From a checkpoint of a small image VQ-VAE.
Model: encoder norm rmsnorm, encoder activation gelu.
Rows from block 10 of the encoder of a small image VQ-VAE, named by matrix and row number. Rows with one number within an expert belong to one neuron, the router's apart. Each number is 128 + 24 x the weight over its row's rms, rounded and kept within 0 to 255. All counts start at 0. Numbers have three digits each.
After each expert's rows are labels from the 100 images, of 14976, where the router gives the expert most weight on average: "top examples" is what is common among them. Only what is clearly more common there than usual is listed. The data: abstract colour fields from 500 small random pattern networks. In brackets: how many of the 100, against the usual share in percent.
# router: router (encoder.blocks.10.mlp.router.weight, 16x192), inputs 96-191
# up: expert up (encoder.blocks.10.mlp.up, 16x48x192), inputs 96-191
# down: expert down (encoder.blocks.10.mlp.down, 16x192x48, transposed), outputs 96-191

# expert 5
router.5:122132148129121210144129184114119157114115124132138133121104139160130106117142135142160106100134147117142114140140134142067122110126118162137100116156119132122124164160144174115112105143152060133141106119152145132124134132129127111101181092135119078065142124084102154108115128112122127118
up.0:137076146117153146136088166079115170093106116145131087139136100126111152114120128077130145122127119146145131111123085090123143146135131122158104120134061143125116096131125145160104139142137134063159108088116088098185126124150131113133075126106105151148116152132134103128128118109145142140
down.0:148104104168124079098144104162140112111151158111150141110137136119178116115097106168125105137146122098116105129120140104146116144088124133110115119151169123123122173163106121142092107145114088101089181083116153134140119159129114155152155120120124114132146099135154178108149138148128127158
top examples: mostly blue (46 vs 13.5); smooth (39 vs 10.9)

# expert 6
router.6:149141161114122118148115170168101138066130109157155125105141122140136132123133147138089119154133157115119087096134095117103138150116113138140128106180115103119136158140124120161123113148092134140122159107138139160113107120109106146122081104131098146135129139065112152096154095094122146126
up.0:090143156154112112135110149137114174101095142157161159114092126135122120099147134153116119156159156104144147170125128079123105150124143124137119085170124097136126157140092110147100147138132117171120112104193117183099094096109115111144091122123096118146142158082131146122155103085142159110
down.0:113190146088137151153126116117122139091096098130105159137130123171104131139101142171120130124073121143146112098120192148120131120134136120126129150104124118075088085122141140093159174111163126174124107157122125042095133113125131139078129129134150157116127137136132192090113130170127116193
top examples: fine detail (47 vs 16)

# expert 15
router.15:142110095154139115098082122127132093165133119104158122105116130119141150136132110111161139133112135139138164151124121131110112115152121098125122140046126094173098101127097152125110148123112134104155118163138123124149095136162127120145169131136108174071164136187127107119123127126114124112
up.0:143127146119187137112128128124139165083134124156099140136150104116092137137143133157117150145122134125129111123129147135126118121115142127167141139144063161123151105108124103147145106088139144072119105079119119101121114113125139153150122120107143091167110137103112130142128153145138136132
down.0:145053117185136141079115144126128157208142174141126154125137120065157145088104110111117114125200129088166164167132097110128078112120130121140113132113117115174134156129142117125104091141136133055141118136156132192155143131133116113164135123113106145121125131130128110184147133091156130115
top examples: mostly blue (39 vs 13.5); smooth (29 vs 10.9)

# expert 8
router.8:159142175121113129144142117122099161107146108164124130119166133126126108102143140182100130111157174122135136140119073120143097130096120163139110126174114110145166146157127120112119123142109108138081149121148158130114160140132123123114095120124130136148098096059099153138143107105130144099
up.0:146201130167145141147098161124125128125136149156109143123130130085144134115122117176130148103095171109112103127132162186134098156125128103133165103139132136112109131129114120111070153144122109133117133125112133125130101104159135119137139135144152122136143133152107189145143151155126125141
down.0:111138113143096125099133083137142135071109130131149163101126138136149137130104120174109113137190136122164137137142154169160114107103136151124118136117162104115097132158155131111144152163135128168136134104130139093109170118090109090084153133103144135099109119124152164094126131154136137219
top examples: fine detail (43 vs 16)

# expert 11
router.11:121120113128132111113186119120138171133069129162161133142125111095089123132132137177172135140104101120118156130114160121153137177103183093126186132155126158111127095101114100107115159134147163117085123135129099123138131113123162133153162126133175078185084096093125131123139146137112132112
up.0:132131159122116105157142191124086151126156148108129127132143172093085100120137155096101126129149137119139140098111115114144147138099132142146118108155132109165137094122140111129130153161119154157126118118121115143110123153117140114135140118111155082170142127061141084155162095059150142092
down.0:131187138108120134139129149126126153080059096111137131116107143175124144108146151155096123132114138158152123116142163154168153117157132144127119135110135108088081109161129142119131151154151120179137073153153114077088158123115131111085129132117160130106125127120132167065104133165196145157
top examples: smooth (61 vs 10.9); bright (48 vs 7.2); mostly green (38 vs 13.6)

# expert 7
router.7:142140153141121155151124123080141128105138122105079130174129126159144117102125128077115126104136139119142104082162106108119148132187161153153115118146117188106116159136156118131134121146145138136142163144129091139117149146118103124110147160132138126130133163179110105116123124125147136145
up.0:131076133110172104126101131142124127157150143130165084108137121116129167157146143154117123142105135163135148112069099117143143117088106111131122151119104110130132132093088106143102089107105113054136120094106163148172090125175148171160110103120107101147112133089136089127137144111130147077
down.0:123053112202115125108144118110145121168147172137126101151128118080130126080119114113125139130172132113120127183140098119135097134113123140152106122127146134188141186124157127150065094129114140080128116124144109202162153145126119090168121134146118145129131105156123117142171128094126126096
top examples: fine detail (45 vs 16)

# expert 4
router.4:164136150113121145127111183083132066116172113133123126104176132094128150118138141174052107126134169122126088103127087123199123176147137112130152117113124103145153119124140106093117089147146091136110140113127128133121148139124130120145078120124158098160152146124110132134133120115124130132
up.0:108077129117171112138138117129132172130110146122140123138100103124090131146119079085185137090095112166129140121121145141107129109110136139133122134150112162108115118114118100159128149122118141052123119152117138090149105111136136174102152131116121138091131109113146126140095157157150108138
down.0:151053107192132130082133136127142124151133183150131171123125117087175134112127113153114121136170135088125119160141100112130084127114144116130115124125126116153147189131146117140088088110118112077137122089153128216179136136142101124186135123132104136144135113133128129181165115127138150094
top examples: fine detail (35 vs 16)

# expert 12
router.12:133139164137127097134116117145146093099181144143145141117136123139129110128130101064146122105133155098123123155129132130113105180106108116130137098179118164120137121113116175126110143161102091131084143099086082130138103145157168115137100094131132142165157165130117178146147134138135140130
up.0:110133113134118120168146125124130152142122118137114092131139096151095138116099144184109144124123099135113118117105117153144120123151122134096122172116154114125133151128114100146151131079123137126113148165124158151149133118135154152118160139175104141098117096120083148114140127158091090134
down.0:146064103174141111075128117105157111129159176146124135123147112101148118134132083136131111127183118055146134154121084087131103133111117131116114125132120124170157180134132124163134084123104133079146150077117139192171144131144137095176139132113105137136119129122128122151142127129151128145
top examples: mostly green (79 vs 13.6); smooth (60 vs 10.9); dark (31 vs 7.3)

# expert 0
router.0:158148160112115155139146106107107094065162128117039136132150149122139130132133157126089126101131163117144114119137082117169124100105110119137105116112120134109152140131145147106132072151115127141159128108148121152115097160102101133098107157133119130177090167169109099115167111109124140123
up.0:114101112134141109134115141146128167152122112121159085124124130115102140138134096119126135123138100159132123126103125148112142127161120137169153167171114156129120129131098107144131093104124137051122112134076147127158121114160166182140122115117137110099160087104143132123082169158165120120
down.0:132084136190111135072137094146159117116161194144124143131104125106134118127134093114145126121145138116120098159128124125108084145103134123122106106127139130164162186121143104151099093104111112085141167085149107177170145141133109108188139090132095149159131105148138119159170149124103146085
top examples: fine detail (49 vs 16)

# expert 13
router.13:124144163110113154134103084137117109102197126088084143149169148120137115102143146089132086136143139105132123102131095101102108120128132121142124121172102169143150123114173096093140130165108140135128172122115126135126152161104103125113145111130155101161132125115093101130152105106163126124
up.0:110127140132120119125097137121118136075161174135115177109141178126157119082103126066141109154171123075131121126129138086081092110168134128110130104147147148136139081110153105092152136159150123146128160134113123110152116137119096094109144119122133095154134117158148145164153114102132137149
down.0:086182149064131143160129120125106121093131077108124092124121150177095123174142165104130139133102135170135110112127141132121183116151127128124127143121104145102119075115119148104215162111148154181132123150128133096082115122108127131085123128124147116129125134119123107101096109104121121150
top examples: mostly red (50 vs 11.5); smooth (28 vs 10.9); dark (27 vs 7.3)

# expert 9
router.9:089125137104132109151130124128103158099105144127129121141093113094133136151138174097071157143112063131114120117123142153178147149121095141132130120170122173097107156101128146179111154148115139130162127133081123141118172160137166138140143139138114096104170108172119104125117119119099120141
up.0:088117098128126095123122131130078166140108159116155150130097153080168151122114156114101120146125111101128129158134156134153135148100113112118141088140110147140102146096123157148090170124141144156144130120079135172093168167113143112147153137122108081095172100172128098152115096112114114147
down.0:116188157081124134172127128128104114111128073115125085123133143169088124145121147088134130130085120190120141077124155172106169127166123130127128145124125133096095069130110135082152169131142118178126131169131106066087088114118116147081122134132169135142129134133126137077106115101114120130
top examples: bright (42 vs 7.2); mostly green (34 vs 13.6)

# expert 2
router.2:142138152149114150128154118134102116099127112143093134163170127142139118114156126136137137092129147143142115124144105117102105083087120174143103119177105154126171133156154085146121118159099115142114148115147165128106122164115119121119115161134115160156132166122097168136138118111134128112
up.0:122173132159107120119155119148120126070121130146116162128151111133161079137141146138158132096112112121119139171164148131099109102063123135160100093142125115106145142147111108102146111154138136180124134157170154147075102121108143108153123139113109113136110143135152168108101143125118141139
down.0:135191134075127132138101158149117143133098067107103110108118155157069138126146132105097119104109169183145148062122129144112138123182136115100126126124113112128104085084114126131156144128110137181128182154121131073096114105148118182085148126092133134144131132128144102107111132100090131085
top examples: fine detail (42 vs 16)

# expert 1
router.1:144139130162118102126136148144135133111157107184099121108193130156119122120122136083109128169118080148103159135149109132086132143139120125139094113146119152122155160151141097158156118147100097138094154109120167139121115129142116114117101122118091136164116126090118110112142132119070138106
up.0:155150141082195146127120126106101121161149167108110145135128161092130136138148123181117129102106144075151126150118142075146120111109134126073160150092071121119128123107115143090112145127145129102166120094138099082137144122164130142127129127110116125122122154126130114184117135155159125133
down.0:175048105128132117128127103128164148122090184130157103135152120086146127110115133143116099132134105149118134103152083093132164115119135126112114101109114135136122175152102124158097076171118101086118139075113128154173118139155096136141149118112159153129126089110140115110115140140169133111
top examples: mostly red (52 vs 11.5); smooth (41 vs 10.9); dark (34 vs 7.3)

# expert 14
router.14:080101082103138134139135114170108153128088126095155125122092148131135137144122120177135134161140142131142117142114155121121143083173083144119124164101120119125138128146132154128163142126128122118160119122134148102150174110117113134121080127130101164075117124124120134129123137138133122137
up.0:106091142168108141147133163093162123110153136136115100158114091115102122131142158113155156107115123133096108121119108187162140157098117161170135128147139136139138143124141108139093105100127152051153108155102112136177110133141167122170111164163141120178118145136106106116121161139113135099
down.0:130064107126139120101136097141160133117151186123161191104139117125128129139154125117120092136160103087134183140149118151112115122113131113079119125121134130137156159136133097143199128153086138099101151142152153157135149149124106153138154122106107118113132130082151093157180135145158152117
top examples: fine detail (38 vs 16)